Weights of a small class-conditioned image flow-matching model.
Training: adamw at rate 0.0007, 31600 steps, batches of 64.
Rows from block 4, named by matrix and row number. Rows with one number belong to one neuron. Each number is 128 + 24 x the weight over its row's rms, rounded and kept within 0 to 255. All counts start at 0.
# gate: MLP gate (model.blocks.4.mlp.gate.weight, 1536x512), inputs 342-511
# fc1: MLP up (model.blocks.4.mlp.fc1.weight, 1536x512), inputs 342-511
# fc2: MLP down (model.blocks.4.mlp.fc2.weight, 512x1536, transposed), outputs 342-511
gate.1038 [122 104 157 141  92 151 123 160 120  85 149 121 119 163 108 147 137 140  81  99  90 105  92  87  90 152 123 106 121 100 119 119 136 175 158 148 139 154 111 205 128  90 148 119 127 105 133 128 154 166 140 161 111  94 120 130 150 129 136 133 140 145 107 149 115  71 125 102 134  85  99 121 161  99 123 114 143 111 108  95 155 100 104 140 183 178 152  94  80 110 150 113 129 165 133 100 125 164 118 117 117 137 150  89 125  76 140 125 128 108 149 147 155  80  81 156 102 143 193 113  99  86 122  95 118 133 136  92 150 118 117 132 152 123 112 111 105 124 112 111 120  70 135 157 105 168 177 149 104  95 136 119 110 131 166 120 144 151 150  95 120 123 123 144 112 135 108 120  96 128]
fc1.1038 [159 105 102 142 118 137 140 110 160 131 149 119 170 105 107 102 177  80 112 165 164 110 137 142 107 111 181 111 109 132  94 114 141 119 133 125 188 127 102  88 144 161  97  83 117 141  99  75 111 101 129 122 128 122  93 100 130 146  87 138 152 121 104 101 134 123 134 107 138 195 177 125 115 110 100 129  92 107 112 128 168 143 151 145 139  99 142 111 142 121 124 126 136 148 120 108 140 110 137 103 173 131 139 107 170 117 132 146 159 128 131  97 129 170 145 141 146 132 132 128 180 157  65 145 128  96  84 170 113 100 137  96 109  93 126 127 171 126 117  97 149 160 109  90 129 101 185 166 119 145  97 138 131 113 157 108  94 105 108 156 104 155 139 138 120 114 137 136 149 110]
fc2.1038 [127 102 117 156 132  77 109 153  93 135 127  85 112 119  80 130 138 120 165 103 118 117 102 131  64 145 146 123 101 110  96 136 141 129 111 109  99 159 141  81 124 161 172 170 116 133 166 109 144 131 127 137 139 132  98 136 125 107  99 110 105 121  93 141  98 125 113 148 130 140 131 135 130 155 100 117 110 159 113 151 104 129 102 131 109  79 117 110 133 111 146 159 156  98 153 123 110 167  99  97 155 111 105 149 130 137 145 100 137 123  82 130 124 119 154 150 182 173 153 151 113 121 107 140  90  99 103 132 139 153 108 180 123  97 125 132 127 122 147 153  94 151 130 111 145 131 160  99 112  98 124 145 147 111 144 122 112 139 145  76 146 132 144 113 103 139 156 135 104  84]
gate.1039 [ 81 145 155  80 116 133 117 135 138 124  92 133 145 126  97 118 141 128 109 119 116 163 123 134 121 149 106 122  98 135 123 193 110 117 144 171 159 113 134 119 140 171 160 144 147 107 178 169 122 156 151  87 115 106  88 165 172 142 117 125 123 103 131 100 115 104 150 108 126 116 154 117  98 101 118 111  90 148 136 113 114 133 123 129 113 108 144 121 130 146 158 117 133 126 175 147 148 164 117 119 138 143 152 127 135 130  57 152 114 169 124 157 118 139 103 132 109 130 132 123 182 182 132 159 130  90 136 159  72 142 117  95 119  99 105 139  81 157 105  99  88 108 120 115 163 122 170 125 123 171 162 149 198 123 146 135 169 131 103 140 147 117 150 168 119 111 135  80  87 118]
fc1.1039 [117 104 143 140 117 163  98 139 143 119 129 137 175 154 114 145 181 132  69 138 113 111 128 113 131 144  56 146 151 114 110 120 136 118  99 142 143  90 150 159 108 126 128 148 143 152 141 152 118 149 162 118 104 135  58  95 144 121  92 127 111 164 127 111 120 158 114 107  84 118 135 113 128  53 109 123 110 146  92 135 154 151 112 137 166 153 133 114  98 116 121 123 137 106  96 137 128 116 135 163 157 113 103 165 110 112 197 125 191 143 128 116 129  90 149 147  72 113 123 121 127 140 155 133  54 129 136 163  79 137 106 125 150  79 112 133 106 137 140 122 127 143  99 107 161 113 137 155 129 166 118 137 133 106 109 131 129 121 154  96 103 177 139 129 124 164 130 134 126 113]
fc2.1039 [137 117 134 112 122 138 103 118 181  83 123 119 141 168 163 123 128 169 158 120 148 141 127  88 134 158 158 152 141  88 100 130 106 116 117 122 110  94 120 128 167 133 100  87 124 130 140 114 137 130 105 142 168 124 123 142  92 182 145 127  94 138 162  90 132  63 143 152 157  98 143 124 101 145 111 111 182 107  94 121 115 110 141 154 141 159  93 138 114 158 105 163 115 145 125 122 111 104 153 111 122 162 168 118 150 163 154 123 184 101 126 112 148 147 174 125  97 118 138  96 121 111 137 113  87 179  97 139 130 132 133 161  95  99 120 128 104 150 148 110 124 145 118 127  80 130 139  92 114 104 130 120 118 161 129 139 113 171 125 138 105 166 129 107 141 148 141 123  96 123]
gate.1040 [ 93 131  94 124 151 179 135  90 130 111 121 107 134 167 148 144 119 176 120 131 127 161 189 100 131 110 153  96 150 124 150  87 137 110 119  91 127 124 101 162 112 141 124 124 131 123 127 172 138 109 126 126 117 139 165 161 180 128 151 123 109 153 165  88 122 117  68 111 114 127 138 102 159 147 139 135 148 127 131 117 147 143 138  96  69 119 132 125  83 147 126 144 118 111  92 153 158 105 112 160 120 137  98 184 137 147 183 171 149  95  70 134 130 135 127 141 109 135 119 140 128 138 147 111 123 112 136 146 126 172 106 112 135 141 109 123 152 158 133 121  91 122 111 153 146 158 140  86 133 129 156 114  84 139 113 124 100 120 157 109 142 149  87 110 124 140  82 159 157 167]
fc1.1040 [125 135 145 146 146 115 140  87 107 114 167 150 142  96 121 158 127 146 212 132 136  96 115 100 122 112  85 118 145 105 128 164 145 106 118 136 135 134 121 155 152 129 121  86 155 138 122 164 115 109 139 131 130 162 106 120 132 133 154 121 120 166 178 101 114 100 175 130 146 112 161 157 110 158 120 173 157 108  76 124 150 175 104 122 106 107 210  74 121 112 111 142 134 130  61 132 131 151 124 140 131 141 157 175  95  99 114 149 137 110 144 107 115 126 134 163 121 121  85  98 117 190  99 135 129 118 106 123 136 136 122 136 121  93 132 176 140 113 112  94 121 177 121 136 101 143  95  84 156 114 146  99 152 142 151  82 128 112 133 110 135 119 109 155 100 122 146 149 156  99]
fc2.1040 [111 155 128 180 152  97 127 123  94 123 144 136 111 153 112 114 119  89 113 150 154 153 123 118 139 141 105 114  90  47 156 126 133 126  83 132 130 154 135 109 102 128 161 137 149 144 117 131  69  79  88 142  91 136  91  82 127 124 124 123 150 127 142 159 109 174 121 104 171 129 133 104 123 122 125 170  78  95 106 116 118 158  84 134 181 154  89 142  88  96 135 110 128 126 133 102 152 111 157 108 101 111 129  91 107 132 149  75 109  95 139  93  93 159 153 121 128 123 150 148 131 131 101 123 111 120 114 130 119 154 163 115 148  97 147 141 151 164 123 114 147 143 113 114 128  98 135 130 142 122 109 117 103 156 158 162  82 135  86 115 186 134 148  73 129 152 138 115 125 117]